From a checkpoint of a small image classifier.
Data: 145000 training examples, 21.5 epochs.
Rows from block 4, named by matrix and row number. Each number is 50 + 10 x the weight over the matrix's rms, rounded and kept within 0 to 99. All counts start at 0.
# short1: shortcut pointwise conv (model.blocks.4.short.1.weight, 336x192x1x1), inputs 64-127
short1.105:60 47 54 54 43 40 41 47 49 35 58 48 64 56 50 51 34 33 49 57 63 45 37 68 53 44 64 61 50 51 62 61 38 50 67 68 52 39 32 30 46 76 47 56 58 64 55 42 47 46 35 54 47 65 43 40 39 50 60 32 39 29 53 57
short1.106:40 54 50 57 55 40 31 56 69 59 69 59 53 33 45 47 55 51 52 38 69 39 20 63 62 45 70 57 53 38 40 49 53 39 35 46 51 59 64 55 58 46 36 51 44 55 64 48 48 60 62 47 43 51 67 55 51 51 45 44 51 39 44 53
short1.107:48 45 48 52 73 50 46 58 51 46 45 68 48 53 42 68 33 40 63 56 53 46 60 67 63 42 43 45 52 56 60 58 45 38 24 57 64 39 60 50 58 51 31 41 63 49 67 48 63 59 41 47 71 70 53 64 62 57 57 47 66 52 58 42
short1.108:73 42 43 55 61 55 44 45 48 38 61 33 55 59 59 31 40 44 38 38 54 31 60 67 51 41 54 45 45 46 57 43 60 50 37 65 51 49 36 65 43 32 49 42 48 57 37 54 45 37 62 43 42 61 51 43 46 28 42 60 36 38 58 48
short1.109:62 61 51 52 44 44 55 39 36 45 43 48 66 49 20 48 38 48 44 57 43 54 62 55 49 48 45 60 61 50 59 49 57 51 62 38 55 44 55 50 59 50 47 63 46 41 40 64 44 43 46 45 55 31 53 61 52 34 59 47 50 70 56 30
short1.110:43 39 52 55 48 68 48 51 56 35 57 44 51 55 59 69 46 40 44 52 45 46 30 51 29 58 47 66 40 46 62 45 52 44 43 61 49 37 47 45 54 39 57 53 56 62 33 39 44 56 53 49 46 46 48 32 52 63 54 57 53 44 60 47
short1.111:39 55 63 49 55 43 69 52 44 52 47 44 55 43 44 40 47 33 49 43 61 48 65 48 34 56 44 23 47 46 50 44 51 55 36 43 45 31 53 35 49 35 61 33 31 42 41 42 67 45 50 41 42 31 48 51 37 57 58 53 35 51 59 71
short1.112:52 47 46 59 41 53 58 62 47 47 72 61 40 59 47 35 72 61 56 65 60 49 32 41 57 56 38 74 72 38 58 51 45 45 54 57 62 46 48 41 43 49 56 46 58 47 44 56 54 69 66 40 50 36 44 46 51 50 46 42 48 52 46 56
short1.113:61 53 60 47 36 38 40 57 44 66 50 50 48 55 30 30 39 35 61 61 77 44 48 47 51 50 47 61 56 60 57 59 51 52 57 48 44 43 52 54 56 56 57 57 68 67 39 48 62 34 42 43 64 40 55 49 59 51 31 59 42 50 41 52
short1.114:45 65 47 40 43 51 42 61 76 63 65 51 54 59 50 35 38 45 42 50 63 61 67 55 50 52 49 41 63 36 48 46 52 48 57 73 49 57 54 36 42 62 43 40 68 46 44 43 53 49 59 53 67 57 59 42 46 52 72 59 52 55 53 43
short1.115:44 36 54 58 54 49 54 60 67 42 46 69 61 44 44 48 58 53 60 58 36 51 66 64 77 43 50 38 51 58 50 51 54 49 57 38 33 43 60 48 39 55 56 54 51 48 58 43 60 65 49 37 41 56 53 42 78 44 59 54 45 61 49 59
short1.116:45 30 48 57 57 40 43 51 55 50 52 54 45 56 47 57 28 33 55 37 66 45 65 57 52 43 37 31 52 59 40 37 36 43 48 36 43 45 53 44 76 63 61 68 46 48 52 54 63 47 57 55 44 46 42 51 53 44 49 41 47 70 36 51
short1.117:43 39 61 64 52 55 56 41 60 54 33 50 63 36 50 56 39 61 53 36 46 57 49 58 45 56 46 54 41 49 42 63 52 62 62 56 59 49 43 46 31 42 42 47 65 55 49 27 73 55 51 58 37 75 35 38 51 58 55 66 49 64 31 53
short1.118:61 59 61 47 43 57 50 56 60 47 48 61 53 53 45 63 50 51 75 46 56 66 66 45 44 64 35 42 53 54 43 35 19 44 36 33 63 33 51 50 64 42 53 35 45 44 57 54 54 38 43 41 56 40 49 36 59 49 56 58 45 59 68 34
short1.119:57 61 55 64 37 47 59 52 53 61 32 36 39 47 48 39 63 49 46 55 64 40 47 76 42 52 59 54 51 44 34 40 42 56 41 46 77 45 53 59 42 43 55 66 35 43 36 59 51 48 54 51 49 39 39 62 50 27 59 37 47 72 50 35
short1.120:55 43 60 48 52 49 42 49 57 52 29 60 48 42 30 37 52 48 55 36 43 70 38 56 52 58 50 48 43 54 66 61 60 49 42 63 26 48 51 51 40 57 36 38 55 52 59 43 47 48 59 38 50 42 50 42 46 64 45 48 48 54 41 50
short1.121:39 55 62 35 54 65 40 39 63 63 28 47 43 40 54 52 35 27 47 66 64 66 57 50 47 75 55 50 53 53 61 45 47 56 55 55 55 62 56 52 74 51 43 51 55 33 48 42 41 36 45 59 63 55 51 77 52 52 42 56 46 52 49 59
short1.122:37 51 65 67 48 35 43 45 52 60 44 54 64 65 52 44 40 55 48 36 70 51 44 48 58 35 46 57 50 50 51 36 51 48 40 49 60 35 32 37 48 73 44 65 59 65 53 57 48 51 48 73 63 72 58 52 54 35 54 51 50 62 54 60
short1.123:57 42 49 56 49 51 57 45 63 62 54 64 30 36 56 43 49 50 42 28 46 32 51 41 47 60 72 45 38 50 46 52 53 51 49 44 63 43 55 47 50 60 61 49 53 52 64 45 59 50 41 49 61 65 39 36 42 38 49 50 56 54 67 38
short1.124:57 51 51 67 53 42 65 70 58 58 48 61 58 60 50 54 52 56 51 49 48 40 61 36 64 48 55 48 38 65 62 56 49 46 54 56 26 50 57 47 65 47 49 60 48 45 52 70 32 73 46 48 52 50 44 41 59 46 49 34 34 43 52 46
short1.125:58 62 32 51 58 29 37 57 55 35 53 36 66 57 51 45 51 59 53 64 46 48 56 43 57 47 43 64 44 60 63 56 62 55 48 43 48 42 41 55 43 47 64 78 40 52 67 50 45 46 37 50 45 39 44 47 39 46 56 52 51 61 73 47
short1.126:63 43 47 60 40 58 51 59 51 53 50 39 41 68 55 53 48 35 46 43 48 50 35 49 53 63 39 39 52 64 53 54 56 55 69 51 52 56 55 49 61 60 44 50 53 35 46 46 56 45 47 55 38 21 50 51 39 45 42 59 57 42 61 48
short1.127:38 43 47 42 47 53 58 49 49 44 39 51 54 49 36 55 59 37 61 50 36 44 52 66 69 59 56 50 50 52 43 45 52 27 57 38 50 36 41 40 71 52 60 51 59 49 44 62 54 45 60 64 57 47 55 39 46 49 31 53 51 45 50 53
short1.128:56 60 56 42 25 61 55 51 52 55 52 49 76 54 39 57 42 55 49 54 47 54 59 42 63 27 39 58 70 74 31 35 64 57 52 50 52 57 53 47 60 45 50 58 74 48 67 68 77 41 53 54 57 63 46 59 54 60 72 71 52 51 31 68
short1.129:56 47 57 53 40 43 71 56 51 57 49 40 80 55 59 49 71 48 47 38 54 54 42 61 51 36 56 58 34 56 36 70 31 52 51 63 39 54 70 51 54 47 56 45 65 49 54 47 45 49 38 64 41 46 56 70 51 39 56 53 22 46 50 58
short1.130:51 45 41 47 72 51 45 50 52 52 74 58 52 66 51 49 40 50 46 52 51 52 32 61 54 57 60 33 58 63 47 65 56 43 45 60 38 54 52 40 55 47 57 55 44 64 49 45 56 31 74 46 45 32 49 61 68 50 45 56 44 59 54 49
short1.131:30 52 53 41 37 53 33 47 44 50 44 44 44 47 42 49 42 54 59 66 34 56 68 25 39 59 31 47 75 53 41 46 69 43 65 51 59 57 45 54 69 63 49 40 59 46 59 47 40 53 67 41 53 48 37 61 47 39 49 58 54 52 50 48
short1.132:43 50 58 40 45 47 74 41 32 48 32 55 48 57 52 46 51 44 32 59 68 48 39 50 39 39 37 40 39 55 76 60 43 41 66 43 39 48 58 44 37 36 49 38 53 38 57 43 52 60 50 49 52 67 42 41 32 49 69 44 39 60 52 54
short1.133:27 40 33 71 56 51 63 55 47 59 58 58 54 48 55 49 54 42 62 54 61 34 55 54 45 56 51 45 53 61 46 35 65 42 57 46 53 45 53 53 39 56 45 68 42 53 42 45 48 40 44 48 56 74 36 49 47 44 55 35 44 56 58 41
short1.134:30 42 57 42 44 57 36 56 35 60 59 67 47 54 45 51 58 56 48 49 40 43 56 41 66 49 50 58 55 47 59 35 59 41 50 41 51 31 57 58 40 34 45 38 44 58 57 24 53 61 41 52 44 47 44 64 54 53 50 59 43 33 43 45
short1.135:89 52 59 61 46 65 52 61 64 65 25 49 51 51 56 62 61 53 36 52 50 33 44 52 57 55 57 61 36 39 49 57 42 55 44 52 67 46 45 41 44 52 34 66 62 54 49 27 46 46 37 68 43 54 54 40 59 51 32 61 35 55 59 49
short1.136:40 60 44 42 38 47 67 68 36 52 42 43 51 65 50 71 57 42 50 55 40 56 42 55 69 63 50 43 48 64 44 48 41 38 42 83 38 50 46 58 49 59 44 50 53 67 61 61 67 43 54 52 52 54 64 46 42 65 50 52 44 55 51 41
short1.137:33 47 46 41 41 60 68 64 44 51 69 44 49 47 51 44 57 52 51 52 57 40 43 50 44 53 49 42 59 30 68 51 56 46 43 39 48 57 56 46 45 40 57 37 45 32 47 53 59 41 43 53 42 53 51 47 54 51 47 52 48 55 42 47
short1.138:43 49 47 47 49 46 47 35 36 50 51 38 55 53 36 53 45 66 53 55 43 43 49 44 51 57 50 66 48 34 74 51 34 46 67 64 61 54 44 55 29 55 64 44 42 71 43 50 34 48 57 50 58 37 52 62 40 50 59 47 55 64 52 67
short1.139:60 64 65 54 54 36 43 60 40 56 63 44 64 40 44 52 63 60 28 41 40 39 55 53 44 47 66 39 65 46 47 53 69 28 48 53 47 63 58 34 51 41 56 48 66 56 49 50 56 47 51 45 57 53 53 57 67 73 52 43 62 54 48 29
short1.140:46 50 59 49 43 69 58 45 59 45 59 62 39 56 55 78 53 54 48 62 38 54 45 67 45 36 50 42 47 37 48 56 39 51 53 54 46 55 66 56 41 39 50 65 66 55 50 53 46 42 45 41 32 42 50 46 46 59 41 55 71 36 58 45
short1.141:44 41 39 46 45 50 42 40 65 40 68 53 47 56 39 57 64 53 44 47 50 48 64 39 41 42 51 43 64 54 43 34 41 62 41 53 66 55 49 43 60 38 42 48 34 37 39 45 60 48 37 47 55 47 46 64 61 47 52 52 52 53 44 62
short1.142:67 63 33 84 76 72 56 54 46 59 40 50 58 64 73 54 43 52 60 42 48 47 59 58 36 58 58 42 41 50 40 68 49 47 38 54 46 55 54 36 57 28 43 66 31 61 55 60 58 35 50 36 59 53 63 54 59 66 61 60 47 39 38 70
short1.143:57 51 42 63 44 70 55 50 48 52 63 58 51 59 48 67 38 51 57 50 38 53 52 68 53 64 35 54 45 49 43 54 53 42 37 56 45 54 46 54 51 41 46 39 65 31 39 48 54 39 60 40 51 56 60 69 39 64 38 67 44 50 52 48
short1.144:62 32 39 43 43 39 48 56 65 49 51 59 37 38 56 51 45 58 51 54 41 65 55 45 50 54 42 47 61 40 50 48 59 53 80 41 42 52 40 42 50 62 43 37 71 53 48 53 43 45 33 66 56 39 53 34 53 53 78 52 56 77 55 43
short1.145:42 53 47 63 40 48 43 44 53 64 36 55 64 61 39 50 53 54 65 52 51 56 43 54 37 49 66 63 55 39 49 38 50 42 52 40 63 36 52 44 40 45 39 61 32 38 43 49 47 37 53 58 46 43 63 61 60 53 45 38 36 39 44 56
short1.146:59 43 45 40 46 45 52 66 45 61 54 33 50 76 52 60 67 59 36 47 56 47 54 63 46 69 28 45 53 50 51 58 43 57 58 42 60 62 55 54 68 45 70 53 48 42 57 60 38 69 42 47 43 58 47 47 74 53 69 39 42 42 54 38
short1.147:48 50 53 43 50 56 53 46 47 44 54 42 61 57 59 51 40 69 39 76 50 61 51 36 66 49 46 45 66 59 57 65 43 44 51 28 52 58 51 46 50 45 57 69 40 54 47 44 46 47 54 42 46 40 50 47 53 55 46 40 54 60 37 46
short1.148:53 41 32 35 56 32 52 69 48 57 58 44 74 53 62 20 51 50 38 53 36 46 47 38 48 48 39 57 48 40 46 45 45 40 60 55 43 55 48 63 56 44 45 46 53 47 51 43 62 56 46 41 45 50 44 44 52 52 38 54 73 37 38 54
short1.149:36 64 45 50 53 39 52 29 52 45 67 42 58 32 51 44 33 48 54 42 67 45 42 63 46 40 69 52 40 66 38 60 46 61 63 42 52 51 52 24 37 51 45 54 65 36 45 59 50 44 81 61 51 66 66 51 49 33 44 36 26 54 62 55
short1.150:46 49 50 45 45 35 71 41 52 51 41 41 57 59 43 58 53 53 38 53 49 43 53 52 52 61 43 36 59 49 56 55 42 52 61 46 60 47 51 54 43 35 62 45 52 46 62 47 54 57 61 45 38 33 62 51 19 35 34 45 29 50 55 43
short1.151:40 41 48 53 60 54 48 30 74 67 44 37 68 51 54 42 45 37 51 37 65 49 57 45 36 54 32 45 40 55 35 27 25 58 60 34 52 42 57 42 48 42 55 68 61 51 50 58 51 39 32 55 35 78 31 63 66 48 66 56 49 69 50 50
short1.152:53 50 40 39 45 60 71 44 66 54 61 48 45 68 48 68 48 51 41 50 49 55 67 56 53 54 51 46 46 61 50 44 44 35 46 43 54 44 65 57 54 47 37 44 56 29 79 75 47 41 45 47 50 55 56 48 31 48 35 31 64 53 56 53
short1.153:46 46 56 46 46 49 50 49 46 49 58 62 44 60 50 36 40 71 42 37 52 44 38 54 59 39 53 50 53 59 53 43 51 52 53 39 35 60 48 62 53 42 49 62 46 54 35 47 45 50 29 39 34 42 35 64 46 40 55 34 52 46 50 32
short1.154:63 58 58 45 56 67 48 57 56 59 68 51 41 42 54 56 44 58 47 42 46 57 47 45 60 45 64 38 51 28 33 68 56 34 59 55 58 50 65 43 49 48 63 55 45 41 65 55 42 59 57 49 58 38 66 50 51 51 46 46 47 45 46 31
short1.155:47 60 36 65 45 42 32 50 36 46 40 60 54 57 31 50 35 40 44 55 69 40 54 48 47 49 64 41 71 66 49 32 74 50 61 65 52 59 35 39 78 42 52 31 43 62 48 43 42 31 42 38 58 20 59 48 55 51 52 51 31 42 62 55
short1.156:50 62 43 49 33 48 59 55 44 43 60 42 40 57 61 57 53 52 57 53 51 45 46 69 45 56 47 50 52 49 66 59 42 40 77 41 34 50 60 37 48 47 56 53 69 40 38 34 43 43 40 34 36 79 41 46 56 34 50 41 50 59 31 43
short1.157:63 58 38 44 60 60 54 57 76 64 36 59 48 50 38 65 55 53 37 46 38 51 41 61 58 54 41 62 60 44 52 52 54 32 54 48 52 62 67 85 58 50 48 57 49 46 60 61 57 67 57 56 33 61 41 52 54 39 35 53 73 70 40 57
short1.158:36 42 44 39 65 55 61 40 50 70 40 52 58 44 62 43 71 51 48 54 52 45 58 55 49 59 40 55 37 36 38 34 53 47 41 56 51 55 43 37 58 45 31 57 52 75 60 63 64 38 47 41 50 47 56 40 50 48 63 58 38 75 40 38
short1.159:66 49 33 59 51 42 64 41 65 41 41 46 62 52 55 43 50 62 56 49 48 50 43 65 39 59 47 53 51 38 46 34 66 47 59 57 44 57 51 64 54 32 43 42 38 49 51 41 30 41 41 69 38 71 50 74 48 40 44 47 47 52 48 54
short1.160:44 65 40 28 47 38 50 45 50 54 67 56 51 55 52 58 59 46 41 41 57 62 53 74 45 56 79 42 49 60 40 49 54 46 39 51 58 44 52 47 58 50 50 42 49 41 43 53 48 38 73 43 52 33 53 63 39 49 51 57 52 47 44 54
short1.161:33 54 55 67 38 61 42 60 51 52 46 48 52 43 59 50 39 48 56 57 44 50 44 66 53 62 33 38 48 35 63 56 47 52 55 34 49 47 61 45 40 50 35 50 49 54 47 47 59 48 50 40 44 53 62 56 65 47 61 69 44 50 56 39
short1.162:46 49 41 58 46 43 36 47 46 54 50 31 47 56 42 47 50 55 45 67 48 57 57 42 67 42 43 45 50 62 51 58 46 48 59 58 43 53 38 48 48 74 46 44 60 46 49 50 49 50 61 46 41 40 46 57 67 54 32 38 50 45 43 48
short1.163:48 42 51 45 55 37 52 47 49 47 39 44 41 37 64 49 58 50 39 56 30 49 50 42 37 52 53 60 56 51 54 44 51 54 55 48 61 56 49 40 49 50 56 50 41 45 44 49 33 29 57 47 48 30 51 49 54 53 49 43 51 60 51 44
short1.164:60 66 46 45 37 61 56 45 65 57 46 48 50 34 37 48 43 35 46 39 52 59 37 55 48 52 65 43 66 47 51 52 45 40 62 41 37 63 59 58 44 34 35 49 58 37 61 54 53 48 58 70 55 44 47 66 46 63 50 38 57 45 38 49
short1.165:67 43 65 47 42 40 51 54 71 67 71 40 43 65 73 59 55 59 52 47 38 43 32 66 49 49 51 38 48 37 39 47 40 61 42 61 54 56 39 45 35 61 34 52 47 53 60 66 44 43 42 58 37 66 54 55 50 68 36 62 58 53 63 63
short1.166:52 51 53 34 48 42 48 40 60 39 50 55 59 51 59 53 46 46 38 36 58 59 54 45 48 52 51 38 31 41 52 61 53 65 47 50 35 36 52 57 51 51 51 58 42 52 61 48 58 53 56 50 36 55 51 52 44 45 31 45 41 63 43 61
short1.167:34 47 41 46 37 55 45 70 60 58 43 35 38 57 68 52 62 46 18 53 62 55 61 56 56 54 53 46 63 72 58 63 47 50 55 38 33 35 55 38 49 47 51 36 44 37 37 36 52 35 54 57 48 51 30 46 36 51 41 45 59 54 57 72
short1.168:63 51 39 60 59 57 45 58 41 32 58 50 39 42 53 51 47 43 41 32 43 47 45 61 42 30 60 68 50 35 42 60 45 37 47 66 59 45 59 43 52 48 55 48 29 33 46 55 37 47 58 50 62 37 35 46 49 57 60 50 43 50 30 48
short1.169:39 48 44 43 63 49 31 52 54 51 42 61 53 41 27 63 63 56 63 56 61 59 50 30 54 63 52 41 44 44 34 61 46 39 59 53 45 39 56 36 62 58 45 58 41 39 48 39 33 58 56 47 38 56 51 50 46 58 39 50 54 44 45 57
short1.170:55 47 43 52 53 60 73 50 49 72 45 51 41 51 54 47 45 37 55 59 36 65 45 27 52 68 74 48 47 59 42 38 50 49 46 37 42 65 37 38 51 39 46 51 62 42 39 59 57 43 41 51 73 31 60 46 59 49 58 37 58 55 51 50
short1.171:59 54 46 45 48 66 57 50 44 37 46 39 65 51 37 56 33 40 42 43 50 44 56 35 45 51 61 51 72 48 50 44 53 56 65 49 68 34 63 47 53 86 56 64 55 34 43 52 45 59 64 55 47 48 61 39 34 53 60 50 50 34 49 53
short1.172:66 61 59 62 88 58 33 43 53 67 44 73 61 64 55 43 44 63 42 60 45 39 41 51 45 56 50 68 50 52 41 30 44 46 58 47 54 45 67 48 40 53 53 36 50 60 43 47 46 46 45 54 49 30 48 55 47 44 42 60 63 40 41 51
short1.173:44 49 58 54 54 43 54 33 60 51 38 54 64 48 43 57 82 45 49 37 45 39 42 41 56 53 57 58 49 43 32 51 48 54 47 65 71 51 57 55 57 66 41 52 67 54 50 53 33 34 44 55 73 46 36 33 39 46 45 49 33 71 76 44
short1.174:38 42 65 45 64 55 46 71 39 62 41 71 50 55 33 54 59 56 36 52 44 59 39 46 50 48 48 42 58 58 42 43 39 63 39 55 52 59 43 41 45 51 63 35 45 54 52 74 49 41 57 47 34 48 64 42 48 47 54 64 58 56 70 46
short1.175:30 52 46 42 45 45 53 60 45 55 61 51 48 45 58 48 42 57 41 59 43 48 50 46 58 50 45 48 59 32 42 51 29 39 55 45 47 39 48 69 59 54 54 47 50 44 50 43 50 59 52 63 52 60 49 48 48 46 47 41 50 42 43 45
short1.176:59 48 68 57 48 42 53 48 52 43 48 62 52 56 52 63 56 57 50 44 56 39 43 47 38 39 49 46 45 44 65 41 47 59 43 51 53 52 41 40 36 31 44 40 39 49 64 58 46 43 41 47 59 32 47 54 44 52 62 36 52 45 41 44
short1.177:49 43 34 38 39 37 53 58 47 64 62 37 49 43 42 48 39 44 56 32 66 76 55 54 49 23 41 63 39 39 50 64 82 61 25 30 46 38 49 47 62 44 54 65 56 46 56 48 51 51 56 63 44 43 50 44 45 45 53 61 43 55 25 54
short1.178:42 55 49 43 35 41 54 51 42 49 57 33 53 45 33 59 41 63 63 65 50 31 49 42 48 61 47 29 55 47 45 36 49 59 49 48 40 53 36 56 48 47 58 66 52 57 59 51 49 41 43 55 52 42 40 52 71 39 51 56 45 40 41 45
short1.179:65 59 55 60 56 52 50 40 51 46 54 41 57 38 40 54 70 44 62 48 51 57 62 38 59 49 60 69 40 37 74 58 58 33 66 48 70 45 64 60 59 48 47 35 35 53 50 57 47 61 47 51 55 47 56 42 41 33 70 40 64 45 48 53
short1.180:59 39 65 65 53 53 52 48 48 60 54 33 50 61 44 51 57 53 32 34 56 65 46 63 46 54 57 45 52 69 46 43 61 50 55 63 56 40 41 46 72 48 44 57 38 44 58 65 54 53 58 54 52 70 47 54 23 53 46 70 54 49 51 61
short1.181:52 43 48 43 42 49 40 38 45 41 65 59 68 51 55 47 46 38 45 46 49 54 59 62 46 43 50 51 62 41 39 54 56 59 66 69 47 53 61 58 40 52 42 44 47 47 44 53 54 39 55 42 48 46 53 61 45 69 48 47 64 42 44 61
short1.182:36 72 49 54 69 53 55 43 46 48 39 42 54 44 47 52 55 57 39 55 43 32 53 43 40 58 44 31 35 44 52 54 51 48 62 68 59 46 54 56 61 51 42 45 39 68 56 39 45 39 46 47 48 45 62 53 72 55 32 53 61 28 50 75
short1.183:41 52 47 56 45 43 36 48 43 46 63 42 47 46 34 55 51 45 31 46 54 46 54 43 59 50 48 51 55 44 57 36 51 43 45 45 54 63 60 43 54 49 51 62 46 49 48 61 74 45 54 31 56 54 42 70 29 38 56 42 37 45 45 46
short1.184:38 46 46 49 53 42 55 40 50 47 61 50 46 53 52 40 66 48 52 54 58 45 44 38 43 49 38 47 56 61 50 37 53 54 64 49 55 58 54 31 45 51 43 48 45 43 51 54 53 48 41 47 48 56 50 48 51 46 49 55 54 43 47 46
short1.185:41 40 40 37 37 41 54 41 69 48 37 66 31 47 51 48 49 64 59 42 39 56 55 63 34 56 56 52 44 51 53 53 45 69 41 44 55 30 49 56 45 41 41 47 67 50 51 36 47 49 72 53 52 51 47 44 43 40 67 66 44 50 34 41
short1.186:54 50 35 52 46 54 39 61 25 37 57 43 54 50 40 45 72 52 61 59 43 43 42 74 43 49 68 42 58 58 38 28 43 52 53 44 52 36 49 29 27 68 38 39 36 51 50 55 22 51 47 57 45 26 40 60 77 29 57 41 40 32 46 54
short1.187:53 53 48 49 51 56 36 65 59 48 65 51 47 65 48 42 32 53 62 60 53 45 52 61 67 49 42 45 83 63 25 44 36 52 61 51 50 52 65 52 58 58 59 49 53 56 73 38 56 52 43 45 58 75 46 49 65 47 52 42 48 53 72 37
short1.188:54 16 69 66 52 45 86 39 41 33 48 50 56 22 56 74 38 59 53 53 51 42 78 62 56 55 38 51 52 52 48 52 49 49 56 44 49 46 63 59 57 44 39 33 50 35 61 61 46 45 51 44 43 55 50 40 43 42 39 48 52 57 58 57
short1.189:61 41 60 38 46 47 62 61 41 64 53 40 55 49 45 47 49 44 43 54 64 57 62 54 49 50 50 45 32 46 55 48 31 58 48 46 60 57 48 42 58 62 45 51 48 40 40 65 50 58 51 48 53 41 48 51 46 42 48 41 54 56 47 41
short1.190:54 49 55 45 29 66 64 67 38 67 44 55 46 43 44 52 49 43 59 42 46 61 55 54 68 44 39 45 65 51 55 42 42 60 53 42 44 53 51 47 46 69 39 47 48 60 51 43 50 47 49 46 56 55 61 47 54 48 35 56 65 40 37 56
short1.191:42 46 55 52 63 58 47 37 52 37 44 40 46 47 50 45 47 55 48 52 56 51 49 45 45 45 52 63 58 42 66 64 61 39 56 54 52 59 54 46 37 56 38 40 33 57 52 38 61 49 53 45 50 57 59 55 55 40 54 63 53 47 52 48
short1.192:43 52 47 46 49 55 59 48 56 47 47 53 49 50 52 44 45 53 44 56 38 42 60 52 53 48 55 53 48 61 53 48 55 52 62 34 58 38 51 54 45 37 41 59 40 41 68 46 51 69 77 50 52 50 65 43 49 56 41 56 51 57 43 46
short1.193:70 44 43 37 60 41 46 54 72 38 37 40 47 40 59 43 48 44 68 44 44 46 45 43 65 71 34 47 37 57 54 61 51 44 35 54 70 41 52 56 46 46 45 67 37 37 43 57 58 41 40 63 54 46 42 52 49 38 49 46 53 57 59 45
short1.194:65 61 36 44 49 32 56 49 86 68 39 52 41 63 43 38 43 57 64 43 40 58 31 55 42 71 42 54 40 35 55 49 41 63 67 38 57 54 33 68 48 64 41 58 50 48 34 42 46 23 69 44 55 34 45 53 47 56 54 38 39 68 59 62
short1.195:48 55 58 49 57 64 66 50 85 69 40 51 45 34 50 41 38 57 53 44 40 56 38 58 52 33 58 57 65 34 64 52 45 55 39 49 45 42 52 57 57 47 65 46 59 57 34 50 44 45 42 64 45 67 63 41 59 46 56 43 62 59 43 59
short1.196:63 46 63 59 63 66 33 50 40 45 31 60 67 50 58 54 67 65 32 57 40 44 45 60 44 42 74 62 43 44 63 45 63 46 50 55 53 40 47 33 55 46 56 46 64 51 42 52 45 49 62 53 63 33 65 51 44 60 36 31 61 57 43 39
short1.197:59 37 54 36 37 37 63 48 53 54 44 44 53 52 49 43 39 43 26 55 62 48 66 58 62 76 66 46 33 42 56 54 32 45 55 63 40 74 52 46 43 51 55 46 32 44 45 53 48 57 71 46 47 51 47 60 63 46 53 44 72 54 70 59
short1.198:53 40 47 54 44 50 57 40 40 34 50 65 56 55 43 53 52 43 42 44 58 51 34 48 45 75 43 42 59 56 52 45 57 62 49 56 38 58 39 30 54 46 36 44 59 55 49 29 44 31 51 52 38 57 45 57 50 47 44 60 64 56 69 62
short1.199:48 62 60 64 61 36 54 39 58 56 50 47 38 51 64 43 71 53 57 42 43 41 54 37 53 68 39 44 49 54 63 53 43 60 48 44 51 53 43 35 39 45 56 58 61 48 45 54 69 53 33 42 41 62 37 49 57 57 56 62 55 46 47 31
short1.200:55 51 47 52 39 56 59 53 51 35 47 51 51 63 50 51 56 52 50 42 57 55 41 54 54 56 72 42 64 58 65 36 43 38 38 51 39 32 49 57 44 47 58 67 60 57 47 39 37 49 36 47 54 56 34 55 37 50 42 61 46 55 67 43
short1.201:44 59 49 34 50 52 69 69 58 56 47 66 68 54 58 51 62 39 49 64 38 69 59 52 65 35 59 72 62 50 39 41 48 38 52 29 46 63 49 42 44 51 50 33 69 65 44 49 49 44 52 55 31 32 52 39 52 43 64 53 31 42 70 58
short1.202:40 42 45 46 48 42 44 58 40 44 49 49 39 49 49 53 26 48 43 54 44 67 50 31 72 56 61 39 53 60 45 53 48 29 59 47 47 39 60 51 43 67 47 64 35 41 61 67 64 40 61 51 50 44 42 64 56 61 35 59 48 52 66 53
short1.203:32 34 62 53 48 68 50 54 56 51 41 51 53 35 57 54 64 71 45 53 56 48 50 52 78 51 37 52 33 57 64 53 59 50 47 48 51 44 35 52 58 47 51 43 53 33 55 62 44 34 38 54 62 57 62 53 34 43 53 56 50 48 80 35
short1.204:45 53 58 46 46 46 34 68 58 41 44 39 53 65 67 42 27 43 75 40 64 42 35 53 64 67 51 55 45 38 31 49 35 35 48 55 66 60 45 43 41 46 60 54 36 36 65 65 58 63 35 47 73 39 25 50 40 65 62 49 44 44 52 50
short1.205:51 45 64 52 52 52 43 42 45 54 38 39 44 46 58 49 46 41 38 47 45 54 48 50 57 58 42 45 70 53 52 47 51 61 47 65 42 52 68 82 55 51 51 48 40 65 59 73 50 55 36 48 56 43 50 46 50 58 47 53 45 42 46 58
short1.206:40 52 37 51 43 43 42 40 56 47 55 40 55 38 45 39 37 48 54 51 43 41 47 48 33 24 49 53 56 59 44 46 50 34 69 45 65 44 46 49 53 48 64 52 41 45 64 34 39 45 49 67 53 48 44 46 48 37 34 42 38 49 41 48
short1.207:47 51 56 51 40 52 59 53 61 39 44 61 49 57 50 43 32 49 55 44 50 53 39 44 62 45 30 46 40 61 49 50 55 62 55 46 51 39 42 36 49 54 57 46 45 54 48 48 54 34 50 58 48 36 57 56 55 68 57 61 51 63 43 37
short1.208:49 58 45 46 45 47 28 40 58 65 40 56 52 25 45 50 58 54 46 61 40 31 61 45 38 34 53 52 40 44 57 43 57 56 66 70 32 42 52 48 52 34 56 32 33 47 48 46 37 48 52 42 35 56 60 36 61 55 48 46 34 51 44 48
short1.209:63 48 35 41 51 46 56 44 56 39 31 51 50 42 51 56 55 36 49 42 60 38 35 35 54 46 54 28 44 53 24 52 32 51 45 52 38 48 46 32 44 44 56 39 52 42 57 51 42 49 50 64 62 43 54 53 52 58 46 36 79 58 49 46
short1.210:41 35 56 54 54 49 70 57 53 36 48 44 47 43 55 57 33 51 54 61 60 48 60 50 41 20 57 48 66 49 38 31 56 30 42 53 52 58 42 53 60 41 48 35 37 48 44 44 32 46 30 63 52 55 60 41 53 37 74 46 42 51 47 53